A small image classifier, trained from scratch.
Data: trained on renderings of 100 made-up gadgets, each built of a few solids, in any pose, 48750 training examples, 149.1 epochs.
Rows from block 2 of a small image classifier, named by matrix and row number. Rows with one number belong to one neuron. Each number is 128 + 24 x the weight over its row's rms, rounded and kept within 0 to 255. All counts start at 0. Numbers have three digits each. After the name is the row's rms in percent of the matrix's.
Before each neuron's rows are labels from the 100 images, of 14848, where the neuron reaches its highest value: "top examples" is what is common among them. Only what is clearly more common there than usual is listed. The data: renderings of 100 made-up gadgets, each built of a few solids, in any pose. In brackets: how many of the 100.
# fc1: MLP up (model.blocks.2.mlp.fc1.weight, 768x192), inputs 0-191
# fc2: MLP down (model.blocks.2.mlp.fc2.weight, 192x768, transposed), outputs 0-191

top examples: grey (40)
fc1.162 100:095107099122143120163153144123113135114140128124127128143091150143135164134122150170137139129128116081133150125119095103119122096121146116109143040176145130131157108155105104098116162118153144121138122149163158157106168147127129138078110121171117167146053113109130088150174158148126126164119134126088128178122137074153118120123113138138133109121101133126183139110142097176141117105138110180130120115111151101134081121123137071110095123087124100148102126112175134147144137136119123126090102098118098139087109131104116155114139143148147126113114162113151137159135113111131121138
fc2.162 099:136100126160107091115156120139076127130109127149099118137133077135136113123149141149144151148111166137121161086150108132104085106147173141133144189093157052118132142094141137134128133147142095119150137130127117115124107130140114141133103134137142121129115126122134143086139122184166105105098080107152116144138156102117132182137123124137112182096139104109116124126151125118119112099129136119095145162122122115104117162146142160144164107144115119131167094160112109082106143137090161110077150117065167084145149154172138145119126117117101144133172119091154129084138159140132119135

top examples: grey (26)
fc1.251 097:096130087141109105148133109124137147120108133108118114126122137125152140141107118133057147129121079090128099124166149143116152102107133134141120090154127135127166125158106109113106154097134125118115144112162121166112136077171119130139075170111135140162083140119129095134144195143156155118131133137172143144154177084115116115132147150119133110116130125166117165148102135105120152126176096119124099134135124144140152131095100083119128151109128113164132086099154137147147096138111119092087131149123102156099107163097151123122134156156110169108089197146121113147167099134106152137
fc2.251 099:106158093128132131117136134100098128159121149140150130104103108112126139131122173159119110145140180145187126104120142146129133077138140178109136188133122079123171116125141112109131150146136096131144150099172132140160095111104131154126120187143099143131106119110133173138152080116105117146119138081111138192109116114132138152091123148135103167137093120144118089143133100125133091112111110108182128104148119127146134153119133104118148118082142096143111103137093120103124120138123112152128154160160152082098127105182089103127133107086128113130181126111145118099160087123139127112

top examples: teal (29)
fc1.296 101:112147155146144125153101101140142124123151141147138125121127146056111202127146128111140137109162149084150156135134120114116137162185132099147124081109099139123157137119156157139147099119128143141159100138142164144188132132068092107096119100132127127089123140120138120124104141120113140107176128138143134157131145072115098112174105107127154101164163128109123142109097124137120181139100171118129112086164132133143122099090117128118087142105145091124173125117128146121099101148177072128135120132106152116090127133129145139094115144158160135172123109143096095136153127125135143138
fc2.296 103:090117117092152077155144148117129143143158144143111147139088124089136147136152142135134128104085090171159130110073131108065125092112097116131155156139132120131140147190119157131130128120123115139143148144106159190175129124175123117136116092121123125129119144134123173115151153130167100103124140169140125118104103106158061115122109123125111152108123129128152088162105138130130112118182131109167097111128142174105145169129099147139147110125091153098131110158122117135110153137089170120126169108097121144135098101116144124135138123131104073144143127120131156086113111128176122136

top examples: orange (31)
fc1.717 100:089116105146130163147097099130127175131083117173073139118072112079118110133127127117108140145164123133091118132147121159102103126105089136143156125154147124157102168130119128148140122162139147166149132149144157115142130146119136134134128139109155105073065133149123093134143110098137072106181168146129150100129082131099100083141163095151136156140149109153136115096153137157152129154108114108086128140116120121132154171126114135143144111114141154122142084139140101137150158100155106126147112155165138141145141113117124108121110160147099120153151112108161121103136090144094152071
fc2.717 100:113138098119119140155117143140112089102158168114099157099113151081170145131132116119111136142118116152153144128091139096107100148136118137103093131121118177139134147101142153143144128156127131150099141139106116112111165127165127144139151141147120161090143147136127148106132131097124111143172179132120144101148106168116119103102146085141114138135105112136089132115110108163091102128131169129096114149129148141111127093131153181105128161137140058159146151148144138090089095065128126136128117185108112140098134129089110156143088126092146132110166103166127170141089094073129144125

top examples: teal (35)
fc1.14 105:096079116140120148135152139168163114145112140089076080128107100138148150100119175130133124101103137141100163144134115164135099133161165133117124126074097122082162116144100157077155149123139108135067132125130144112121143135119145123170124107152152113131173151133130154115122126152112132114161133111103144095139132174111120119088129085145117070132197122107142128151136124120110114109157126131056110136178140125139100129104137141112153115141101120143111139136127137115148077134117095133101138137168142123088130167153145145120140099123127117152101105121073122096102131131152147105
fc2.14 105:129121161165172105105134097125112171149174095167110110159100137137186155110080087138130115103155136133139117093105118142098157131122127137132127107139188154129137168115131131127116121101123124089152142125172138186124149115116157115113091136116102117102111144132139132133132100151156116154138144148132092165070096155131108104166114135118092112131095120093121090150138162120123131107151101129138139156132114161160140150120152122088128119131154131108161126139088123090180100141124133157132104135083121138102107086097125114121095163125120088097148140150139135121185135108130091163

top examples: teal (26)
fc1.19 103:111137105135146090146102124164121109098142176163147093147113112125104149080132147100109130085124137095162178111146114119129153162155112116100112139122149136127154106125148146138156129139134128104127123153131147118162133137149112149178082124114066137143102100153156115107112175150139098111102194128118168122163117152112096126117113129132112078150093137115100148139076155103158113103123177140173126111125145119128117079098126117112097136127152081134140141097132151133128086128125127127128098083116124156086093142133160161095152153169153156134146135150113130086127138132101132133
fc2.19 102:097107149093107116144113141115134145112124129164126116131096091084109114094147148094163123130145167174112130134136127125092126123105157114115110112152162124116128161115109169124123133139116113138170134127133111141154079151124131110188123118143125111147158155114098142097134125134184084117167102124130128140106119133123121141157126159138106171153141104123130126113161100087135062085110140103189135104112113139092147152162137142097116167120093118119149148174101119091100164112111153149157133139090156125114127138168108133129093162117145074163137101116157139090103095112148167129

top examples: grey (25)
fc1.252 096:092105138149152167161141162123098120126160127165166114118140162148123137105134105156084171134116114064144165141105086133111134097088144112138173095172153149110164117160107123140098118100118135113124129132133143146114177118149156107119132097150117155105139120079112090144115142151154069124105129090119131165138092103161140127128092122087138133117149137149112103156160130160126124125163104158109084139125123080114114099126151130131073144130127133149094143099160117124142154126100110121128108159117093099103145110081111151163142145150146141121099169141120087125136128108133155160
fc2.252 095:195112113126139141154167145131112154151160134121094125126111145107109110189135097107154125123115118130120178106172110102114083112124168130128145163091163141105121153109190134133133091137128080091146175142100116114093111112148132127142112135127097141127101165136146120137102133121106132123095145132143094149115094119097133155117130123163106148105166106139146114159109090115143107056146164134079139135105146105099144113154119147108143103135109149156142090146102149113079121137088145107152150126112157074164137140144154140087133124118120143123144093124135135128086166132132148144

top examples: grey (26)
fc1.545 107:093082096109122143178146126078125134159158117176140126074118144115151093135164107164127138107111092075138142146104117152156114077091143142156127137169132089137091144129117125133118132095118115134107138142114128129105158081174126146138128132182093141136143137149108092154132131137167118137108139079104158113141077142165168124119127095094102155155141150149105095161101162110112181137130111143105150125117135169104130120137129156154121121118132126133100124095137172141138127105149090130131147128123136111107123128113111139144118132145146132138103188157110113110136121126103198114
fc2.545 107:099110148129113131149116096141163094138135145083097115156114122078155139125151124155169153136149132155145129121129098123129119094103111148128145145144108130115134107131158114137126115178131113082193126122129128137106112085122122135122140135105139096090124154123168150087132125147135107121142185157146123121155106113133091142077143081178177130144110100155095155149092116156117082096122150129097162092118152152094149080137109151089148102114150103150135101121130171144109101114159124132136108112151143138147156093124148113165115085142124126105162112119128165147107152133076163117

top examples: red (39)
fc1.99 101:126144093124149119120102112152106115136111132151122157155113155130157154111132087116107130153151110112143111141089101154103114138111138118118151122139162160132131148147158116174102101124153203130161142146166111114138124100115092123175134147126132099094096200127134094089090157102152084103154119098115093153143120096126138096162105108139136120139099115101144091176120146152109146134132179110125151151099124100136139120107104139164142160126147114120181137149140113116142130105140120138106095124103125113099116136093176115167100110171178108138150114141118141107117090134126176098
fc2.99 099:161183090136118161141108179120130140133123159122105154112151161088107126145125104147094112107118112123176156128107118137106139157125161143132109135089103140113119116132101100135173134132158116138127108115127129103145133121129109099128120103160115127106125089130128155160142108189130149067138136141130157094104120128153125132096151154099107158115099149135178114161136103112120095132139115124118108143134177159131136152089123123115126122132098099125088167125131092127066164094063142170193134153129174137125108123131147137140134150125117127180141102171118087112088117106125125125

top examples: blue (63)
fc1.182 107:110158119107090113114146140126116122172127125119132120139149117096097136128131171114142094111162108136158126113141122157121108139155099086126157144113086153118180110149147112154136122134134147160169142128185159126171160147112087119108152135106113140125129143126164126117099143087147145141173144132156118113151125093149087078122110101163159116171115100108115140140110096130132153200093112112096123081189080108089124140135119091127116130139143109150131147102144135155125093107162147094111159142145115099139119133102154162137139122145171117121164137105128157108094113102089145115
fc2.182 108:122111122132175098116162142151123139115148107152123136130095103114166109086139115101132156096134102174093138125142137152108128070058151162151134201136128110119157131116136143106090139113136110128111127146132103129151119130130175103135160098089153086107141162135094158146108122111138123143123092123092087119132129161154129138153054123125112181107120081157147144164139165103142114148181117130131125077091117154122120172155108148130127113097117167089136110169110135117116158136141124135127170108126119133122124149118160134142125143111133098125128121072122132134124137151124107109

top examples: green (28)
fc1.226 095:118146126127127121094147161113118103119164132126126133123139141096146112161098081078152117117093114138113161088135162110135109097162119108139100104113144146142110194090122138153154162139135152140093127152160161136152158111093105090072196111146128085081123121136168166143136142104120102129103109158145137133143113156142137149136128112109097129131095106128141092168135070124142151144167160119145169126131138149150130133135165093140099120120120108151106115116111119176151140104129115130110169059141141133109127111128184164128136132141104142128133093129125129124109091117150152145
fc2.226 092:155122108127136133136114098125098189168104127126140163121142156115149117125107143152104154138070122133085126124174111122149124132162143092123109148114119119157100123095116117144175154144131097169139125133102099142132116121128096164111142133134122124146131119100144147183125117136140171191106117116089142154126102143172089119138133134139076134110095121154114108127162108143112130110150143147145162106118155124127114126130161121164100123125132152123107147079150137117117186113078111116146123117141125161127162107121141115163112210124062129093130127119112152117130079133109079099

top examples: grey (27)
fc1.320 093:123128187139091141119142120151089124125123120149138130105087134115128112135116117125130167116132171157125113193124109129174116115100133143119179136108102158105137120132132130115103131165136095102129083078092126070153075138100111081141151139142171099103143162141180155148145110163134130135157107100121119112094131126104107100135128140129130146124139145133129140148127157124151124134101122100117120142156097137128125167114093142130143103129107155094118118145128095144141134118145172137136120122173182179114124131112097139180125112075101115136095119150098155130188120155072133120
fc2.320 096:091146132131102102137147089138103146106126176146099122137180105156162136091123125122102102175107104110130119118040148086139126132152105104117125117145173121150128144103136139164156133139087118110128118138147141170124147149162135129126097148110072147144135161122117096132100158177134130134154145154170117143145117123120114139173133144131111105117084108116105090116134123098147142112139136086148168155132150128174110105129137114076167105104176076131136137131113127111152163128101137131144127119076101097134121114106136101135124112129114139147083171136152175141146110121149139122

top examples: white (25)
fc1.367 097:129123135125126147130118126061111125135124178133143141127101129166192121103146140117129123182114119142113143101164122151086137152101117177155119096129129102133121107150159111128116157123134127148132141119117152137076095114141114124118142152154143064137153141152123133121150145122134127100159106139081179096150139112121128155104147148145147152137125080103131142134112135099155174147139115116123133141109151159155179146161102118131135128147138088164123127163142124120165139146113119084103111141144100104106098124144185070127085138124140151104110126127145060140067091124134149154
fc2.367 095:130180145095085113125141148132147091170129108098145101120140140181148146136139156114122147118144144089149119150151101104119160128101088116161135150130110137100084124103169149132111123140099137136099146184167129082135119159124154144112123079145164165142141119168093093109121175137149124168144129159141121115134158115159133115119117156121179124110162127135113165115121127133126112157100105143081085127106167130143102134132076102155123105087132128099133121098155103164135157096149113094127115154149113143105142165126102118113165105148102120147084140083138112091118125141155141128

top examples: orange (42)
fc1.355 089:117107131165112132182134169125165151147104113188110152130160134112139122102105117137098140098129138104147125159120097134198144095102114148084120138123176120097134130134146143126089112110131168150147133130121102107114108136101140120159152121136158076127157122128114108126127106128104114108156163172081148122101151136104148106166100148117122124127102132118111145139136171136133133104150147138122169152095117133133112094151158148137120149113115134103128138191172138117114130111144127114111172100153135133067169105075154108121138159139164177161153104093166106137150119107138127095
fc2.355 092:108148126075103145099114143131134092191138126076119085102123109106101117180152141128129101117088090116119124086081141138132124156112139123168099123111106111118126127124088093122146144103108137137137133091152181140134158118113143102118146149096131153132154100130202124122110124133138208149161124116125126103117106105148127144104150161099112119137100174110164175110114112117092136169110098118114143093139144144172107155148103110141126135122098112155113147117143139149148116181128136116143122122123158094117101148147111146103153116128131088106144114132103146165123137139175132155

top examples: white (29)
fc1.294 099:134113129093143127168111130146099180145154144125123134120059159087146105110107160161154138130109093123108105084131125112128126120093150117123130141121164135072135126139145111123128149120163164118107122153122164145116094118119127153132127199154148155133111130142170101157124153117172154163113113124121132136105109100137096114080133127150108145107132138094145140159107162127190133108102114166163131103091126142159137131153114105112116115130091113174143109138125149139138135164080151118110125102124148173127107130085129153089094182115137114111161090142146128102158119102163130096
fc2.294 103:119151143078121119105159148112129120102081126119116110134125094182152128135151142117136122130127145112126114140127091123145129092141091133138135117149136098145131097142136099113114101146097174137129148101121165097082113153101121129135136152162169148108147123135129106084104099142086144153143127142137136132160176116123196154145130116117145135087104162162125108080152133091121122096111106123158124204120126100127110125113142113128145081108113117088121107126137101117147133111156189131159123130123127142150179156155097124168169124156079134163116147144156108086141101108161099137

top examples: teal (34)
fc1.603 097:114114154100116134092132132148099096132083134106100140142111107082108085126077128143185119182171120143117130093133129138097067106134156103143117068095147146142117152110104143162150117107102162120149125118124140118136149156123154098141121112148150135130152177159090120117130142122142141135113072151123103128159115132126135146142152120107115137104146125154153134133096117145173125113142110109078167131156157111127130118142084151097150136173073084156159112119104127138136144160135171163121138147125128091097169153115132161144149095105111121162121125102136093094125124149126147148
fc2.603 101:132128095139127112147140160113120144137138100164096122129120147134170138138134143136080137148121136137096109159106122112146128116104096129156142146155141179105101143128110128145126145160167133124152142138123079149178100119112105110150118132124138097097132130086132140079145113162138095135131128107104108120083165115130121111172114149141117111126126144093137070188175128100124117104136126093158168168132095133108112177112142102158141124105085173119126185152149106119143155097138153116138122169109153138109115130154161103127140148163109121150116145122133176069103121111071128090

top examples: teal (28)
fc1.616 107:120098120123108108112093113090123142179085104105093144104109142168094143149128118135057098146135093140091161107111122154116140147163126145128124173075104114141151115117149172114131101102142133177173118126131128131125127160130146129151113151128089143187147133098170099163104115124111139104137147129116108110130147081131092139133140148127094116115132135101100119139144157114125134144125111162137169140177131110092124116132110121145140145138163171183137133125128112118090107107144147130088128082106179161155132155124128122175128134145125123176161090118137157143118124149121087145
fc2.616 104:134175131137135135118130145127129151104098153147122166137067115095121101103112107171144136123075142131152141104144105171092163088086106138146099104153144111122150150123147091132134141128111129162170140109137117114152150138137106140134083126124149110132100128098061106144122136138147141134117140110139119140140118123081106151095116120098172152103122093121129127144146144103079148149138130165114123141109165182071143147161130096145090162160120123132109156105167135099117149114138080140156117143145104189091110088121152120129117136103121150120157118163175121122098119157151129155

top examples: grey (33)
fc1.396 090:111103089081111104125131181130092159123143150107161174112135171093101095136147123135174101135107136089137106098109149118157118125165163119127088122136169123093097149144086150148152132105131120127153127127077167148163128152143105162141104129130165131120149125167105102173167122103186124136095114122123152140143137122122136156099158110122101111145112152136143144159054103113175141127143102167107124130131139149108149085143094144136098134107118127167131125109151134135090141117095138119122150132114143107120095131110132153128123139117108140114118129190136086104170132137093108126
fc2.396 093:099126084130130128117125148124171104105129136092115147122141127133127125143135190086111138104118089128089140155094158130150167153109084142097137129163126147126110125128166132143134163143096140154118134099126139126151124063154121166147163133121116097105130164146139139118151072085116128148169177120130156104181106130118111076140153119125157096139127137158113156118159087115096130158108123106144110120128129120127135088125138137152122102098119124158112125116170119150144142067132169127147096136131103125130155158145121102163139093169134137126135146142090151119126080116143185079

top examples: orange (35)
fc1.73 101:161140091091101163147145195140114129126148121145127137092165122170117120141100147128138138119085160146150129098173098124143114085106131102111132148147165134101092135144143153101113155137121124160122149109126148075109097157182118147138137150130155118155142103124154114121145119115167118132162140108121121100126095110116138165082138135114099144136158136129157144129131116084128097143140114127134127109104157160083177113112113119151143113152127124117087134171151174132085138132112089123129187172151149114143136102121135112149095107137162118120139090168147099106089114092129167092
fc2.73 099:087133071127082110135134122135179124174116131089122117117156118132125118129103143164064112124141118097135131119119169110147142133164084115159132153129082141164150098126091155145150143115083131129123141102118177160159158157115147105141128100113115154128157120144120119096107137149135156086115146131125142107119104092144117089129143125123162138120096154150151127126122097131143103134097125110134167108173122149111085143166112165140174135112140159184107092094170153141128102131149139128109132109149130114160136147105145119140146107185171131163108140130072116096095120125103119121

top examples: teal (64)
fc1.655 099:127118147112100126100114143110116135179096105094099140129111136119078177153118163122100143133087131142121157154122117090144091090180122147130103116085095106110136139136107124146176152148118105161081154151139155137172155125120091127159120112145090174133139130105158154123112154154166137129115165114129133114139137118129166122117147113125100107147154114098094140101128136127154153143096121091099129108152141107128113153163127077142122184153163139173087117111127128116140111093137143086064103135123154109085107163130092146162140137129090120164109120148149128131114115112112109133
fc2.655 100:136134122107137120121116133151103131143155156117096155137087133113129154116145118148112131151130150128187128069128097176107176107123097163152128146124141134170138121122147146127100111141096137118179156116127116129142139119141101180111105139068128091108167121050087159085141101153132120151149131157115129125101109165174101128121122137158123184142126127146122133121131142134119144156116098123132127121122128147072135126143106132103121132115105107126128145134175101099155153127121100123118153131140137100052137071127123113119143075105112103115162128151125095152184144142106125116

top examples: orange (32); yellow (25)
fc1.266 098:138099101157152155127108135122107132165129108139117113138113147159125150150072149124146173129106135186088062147134113094149145138102133114076124136129145129106099135129132153087114145156144134171148118138135084103137059099114117183138122138094125125132114157145159156146100122114144114133105141129134128173152167147106124109112163182162154140148141113123113153136153122122080104112187099142129151108086137130131172113126109121167117179145143135111153105163112108130151156101139098110127149130139132132144159127106127105087128108123114125141127057144151108140115099111143140141
fc2.266 100:123160126120131110081151110141103094084183119090129090090118092168116094138162120119119117130132148111166141068077137146142104141140139111149124129134140107136153112125110119138145110119156119131114125112143141157141169099121142112170155123097129115107108128170202106094108108137153144137113176145151139086131125121154099100140127092148081170138106114131131148163108110167170136106129098142129090136138125138129147137120107086096168098103143109154138105116142119110145075159142119109178132130137117118141130123099120143167161110149134134133178184096112151121098114125153141127

top examples: red (45)
fc1.511 101:139105146117097077150153102167133139147162082130143183119116158162103161151115114134109166110113123121105145146147075110109136099090143135119142125149151176111161104154152152148093103125116139101133146077179099153145139080110136109110156141106124115145123126116111122139155111152154137145117166126130117122133169095142148104147094138137084128163119119134097144132111144170132115154154107139122116096156103114116128087092113099117090173092113113123129149157158144126134106120097148119128134172159149107105121186120138158149127136165175131152151147142063116153130113142112128105
fc2.511 102:141149105147141162093150144108102105128125162122137121092102154124147120148113152168156103126125143094137111160138160177128115141120149144133104151164143124118113154123032086108150141144095131089108151104156153114099133124092105073113111171163178122132143143109146119121158126142130155121134101084115126106119133139099140111110168156095099131102134144131155128084143132124102113118129111156132116119145130141121146147083113149152091148156147138177153119100121108092120127169115098139169125142109138112106086100163120108103129105136123117148145132109154090096100099170147159172

top examples: blue (34)
fc1.510 098:121123133153118077139119145106127116095139164139152144134157163148130114121157141146116096148116144136143166148092129105166179167128105155134125119091138141137161136116099118177128103152130144122081082113124112128091102119121132123140086130122127123166131090125085115137128160132131126128102142126109134093146108132086133172137092125141102117146069121147139149161099106163165155120121178089096144125120121125155095104125152161108140174100141093163130103116129155117114111100131123123140091092150134136136110151116118103132103156157191171091082157146106147144186134134109122095
fc2.510 103:139111147123125118156129132114170109115141146124127106124125145087138124151096121089123076103096132143104136145128124127095114166076126114161142129148151128072133133085127170101100140121121124149143105148140154164112146150136155077142128138123140117146142110135122138128127153167142145131144133119150121167162087118115116143128164100154135175107188145104172087141156076128142058146118112141138128125096127119167137127130132153150133142102112111135131133135092126118083133170145162134166098097110133154121105177121139128084094135143097131154134087116144147077133100126167189097

top examples: blue (32)
fc1.306 093:098155132101125149120138116153134170108154112101149124139084112113128090137174153130132100155122140082132152128117118072122146104151121123101138070174122106125152097134086084096141144128105114130079123089103164128131173111138124154101099129134134145174057130163099110173110116133150128153104146153170150114144123132121146112125133110104107139158103151156118170137114167113133146144132130135127121106182122155143112119136153122092098149159142130150070090097157155114133107124126118142106131103155125119120096130115117130094140151162112162118107178133131147103147177114089122124
fc2.306 095:115118096153117125136183115118123131116158109119111130125125140136153156089121142120138121102114182144101119078110099149119127161099105121122108138096136079105129136128151138099130139133144103118152165111138152143131109108120120125170120162078140112078133125087156149147106098121089125072099171166111140151152136112129085137110125132118115157140136153109143116165186137125164089115140103132157104167111157151138130106166161105160173093133119124119098153131136127161098114152078134123185139116136174099154153104147147146103141105077132123116133101143151146127119128103160172149

top examples: red (30)
fc1.574 104:159155119144088133118118111156061151082111164102146131122140132124095169106098161111124132169152104135138137114141148124130145184125097081108118092139128106164141147162149115143135129148124178147093116130100103132157097151098104119141118088099125144162088121137143109182105164104135134149085112153124158115147164110116088138151146143098135121130093113141170128119133126121134159127104131127147126158137143134105153075126105085115124131098104107128172117120134100174134182140098135135128161099083126112136128123115147081106110163102132140140110124162122145172099116159150138156
fc2.574 102:080108139135157060082087103158105144154154156120130097177118121096094102115156103086159121142164114107130136129137164183138161168129123111153121129156098094140185149107124094157144119127113162137174140116132119127150137141167113112104109080130117139111145100145095134131148130168154135100137095143137083172134124142135112120151093130149105095110125140139139148118129111120146100106147130144149125140157105140117104147150174107087127151127100127140154112111112119105126119099129143156126106066123132086120119164101170133150124138147107163142131152118085134119168124124119175135

top examples: yellow (35)
fc1.765 094:106124111106147162123184153200110161146134130135139135120106144135154093091121112150115175125116140163128100137109091112139149155065152122106126157104121142129142098145165153144117125141152116151138140107129109074080101094110142117152152121111124099134137128164125134148136088099104096114117118092106116153096156134121142068147123165092100152190104130144158138126155146128116105126176156142120129132100113134130114119123113130125145150131108117118102128168100129112150154150088122110153156135167148149165152115144148144115171124144168086146143087168154150122100120113135173104
fc2.765 094:099139131133124072107141158137077145093169153108104102113112102132188133103112130125136136141147093093144143132114111161099148135122171142161114161151137148121133133131080140152116127112155156182154108111137171168146132121138142105177110126166141142097140081131129123121154128142124161120121094134116094151098144156123114109131141162153070145145119159098154100114160100129159141104114088121149115142129119154130147142120114109108163098099101099175106106138089108163163125123156115149115129068105138171114102160122104125088134116138168070130113148126146112152119131123135135125

top examples: yellow (25)
fc1.547 097:135116177122108127139138117121103120139093102141117188140140134106096086130124125133089139131116094138165116166111109171142121124168102083098090133094090106139109137147113128174145160120182100107102130124138127124152122215135146117144205109126100144127131125138142120117118144122127108129101147146180115123075136131099144130141169131147110136144142116093086116140120138158115139108152143132132145128160111092143133142123132137166136151121137119159132090100127119140069125096141149110137114126079168169135161148163123144123134170163105133168122095113131144136135092132087110144
fc2.547 096:154107124204142112104121134119170139149169098075129133114100160144155088123102139156122147117124106107125135152110117073095113141159138178116108123106127153123147111130135112130109073132111097109141160156133146133118132097141134150138090099136145151104121138104131144140153112141130141122144136119096146167124140187168112163107099169121107131097118156104142130157111125077144180120131123138137097127156147147155131134127115107108099104114113119136134165122145101130190125131093119146122103149148142165137084142158126119104110141104116107063089156159084098143115173133160149116

top examples: green (29)
fc1.517 108:112117114124153122134180150155136120128114133109132108126124136144116165093119146155170139134106117135107115124141168091133066120135124125122107127129141163092100166117124092124150122147182138173077143174143156136125151114121104103118178086139119125105124097129162104132125146141155128163138138143162162170096137099099100154135133114105131125178147087097150146128130124148173164144114096119143123135106149111146141076086136108116099130121155124172095147105133131158125148167108161071149106111093125120174097133151134112126102114130108122114076115137142131123070091115132130162
fc2.517 109:096185139122138124088100129127141134136122158136145120118135129130114147094125150121098162165139167102109102150121153140118122137085101142134148102164123101140113136091182081106108146163126170136114134122162142146149121099117144146101118175137130143147160131121135148172098122151116146191097127085130120158102124101153171131151148146127123130124118148122117096116177126085128141118082145144143125138109101150156118177155164117155158128113162101143109105108110125099143146093155110136119102108117095128074137100119090082118142105098128094143128142139163172091166083132130098109

top examples: blue (30)
fc1.192 093:054114101109145110152139113127108151159113139137164150118094125102151118183141112133114132099117114096157110115093145141131106142158160153138128130151101119119153094148079118105149157126135145132150104157072142141145130186103155140117154142105152101106130113125143122177159152166124135134085132172113116098140126092114119123118165137146118127128139160129151141146121133111113102172157112137080106153150147147125092149108147111126127147135123126139094069102152132121129118141127117099133146067125080145131083159104104140089150137157134126138127154144164090095140147180084106109
fc2.192 096:119142118137101096088113131123115097153148173091148104112147140144129148107145147155151120160129122125124132109098133129141136138166089150094118106095125162158149118138154105132122089168123140148079140128152151202096124118139124168132131115129103125138114158120128155166127085124084151172127144137114152177144128147121134146168114107090111144103181128105096115161129134130132127069110152123169081172132133143131124116115147144140168081139135090133173143122129165146138139079084105118128104165130138119120137081105124104152112101110076108121117148149111130131115104105176142112

top examples: white (25)
fc1.70 096:131112080152164163105145153105093150118110166120146146132131148149138121116161147122138117135112098085119108094118084146155178168108125161137123163117153145105151125099151078165131166104144169125127138139115143105135113120122101134116157136125115108115108129155181096137108122128158150125126122097108141121154149112128138125105112140166105119134104105126124090140113102084167167106169130153151132094116146136114112126125113149113130159177089095178163119128160103121168097139158118110089137132161100124135091185118096106144107116108148134090084173180148120124111100139127151135
fc2.70 095:086102145109093152137131118128157130125125120108128125116116136125133140150099158135078118110158132117129117124121119119113151109096073134105147107172132111147098100143203135146137144180112105140140124122128109122110108158121122120127100100142141148179166136150101126128124120122113094144143138101132147174148134112167138143129162114118152151133068130190087139065141135122105070138118112125145114136127123116191111130128086168140145155126135136136132094140091137096066190096145134135113154123133093174120147140126119148140149084112157098148129146138163150134094097141110139121

top examples: teal (32)
fc1.352 094:102124127116115140119153143140143113111100142109134088113128152125123132132179114113127075124111090121154175104117154151132120144174153092137110148085113037086132139140115153172162155113148123133130125132168191138139114190121094139136103131102063103141147089135119062102075145088143151108151127133127160147140124133109091114117134109123168134128133137109111110140125126119164129115125146131166153147166142126139145126141142150109142123112140125129163150092114139161106093122161151121126123143112161099131092111106176110133105143155105096104103119127158130127090116103129145140
fc2.352 096:101154142131140129088113132119134127076162089167112148115109089117146093096150138105071183126096145160111150146139127137157117093104145126161137145142174140138111122091068141142108131159155142103104150094146099121142084136110163120149099129115104081084103134105143122140143139142156126104142126100137119110112164133170114148177096170157112144151124132164132098124160114153127130126134134108155149122112123095129126149126119083134127119130131150144116131159142131100126121130169134164094119172137141131121073100162103093144112160147141141147166145117118150096059115113114122101

top examples: orange (28)
fc1.592 102:153128128154140186103106122167103143153100101121137155104127123136126133153145092149133110166132101102135127120150093136117149122114089137145177097125108116136158118102146143130141114101121155132157144115156122132147161138122126113165091105077081186146132139157119113155103118120143171150107112114150106135167152148175161123133120164138137132119113069147127094112147118127145121134131107141130103119182135133094129165153077123082154153087109149130126125112117074148125111132115125101103142146110099097090096170120082120099110115116098144147132154116124124157170162158130102185
fc2.592 106:110161167142137136136130163114170111115137130156123104117172162118176143091144144141153119156121139109115111173159135150154181109098108127164149151169122110114118113084093126118129225090148104116103112110138132089163125141091129118115110125126085115108186085142121111115142111118154155119166116108137139132134091124113130073119092078129131131117114160110135132118139132155103137158136105137151132129104094158131136133138161123109138108143155087119106171128137104140143109129131097165107113107119101138098161127109147170139148118141168140123132123101142160091118110137092160091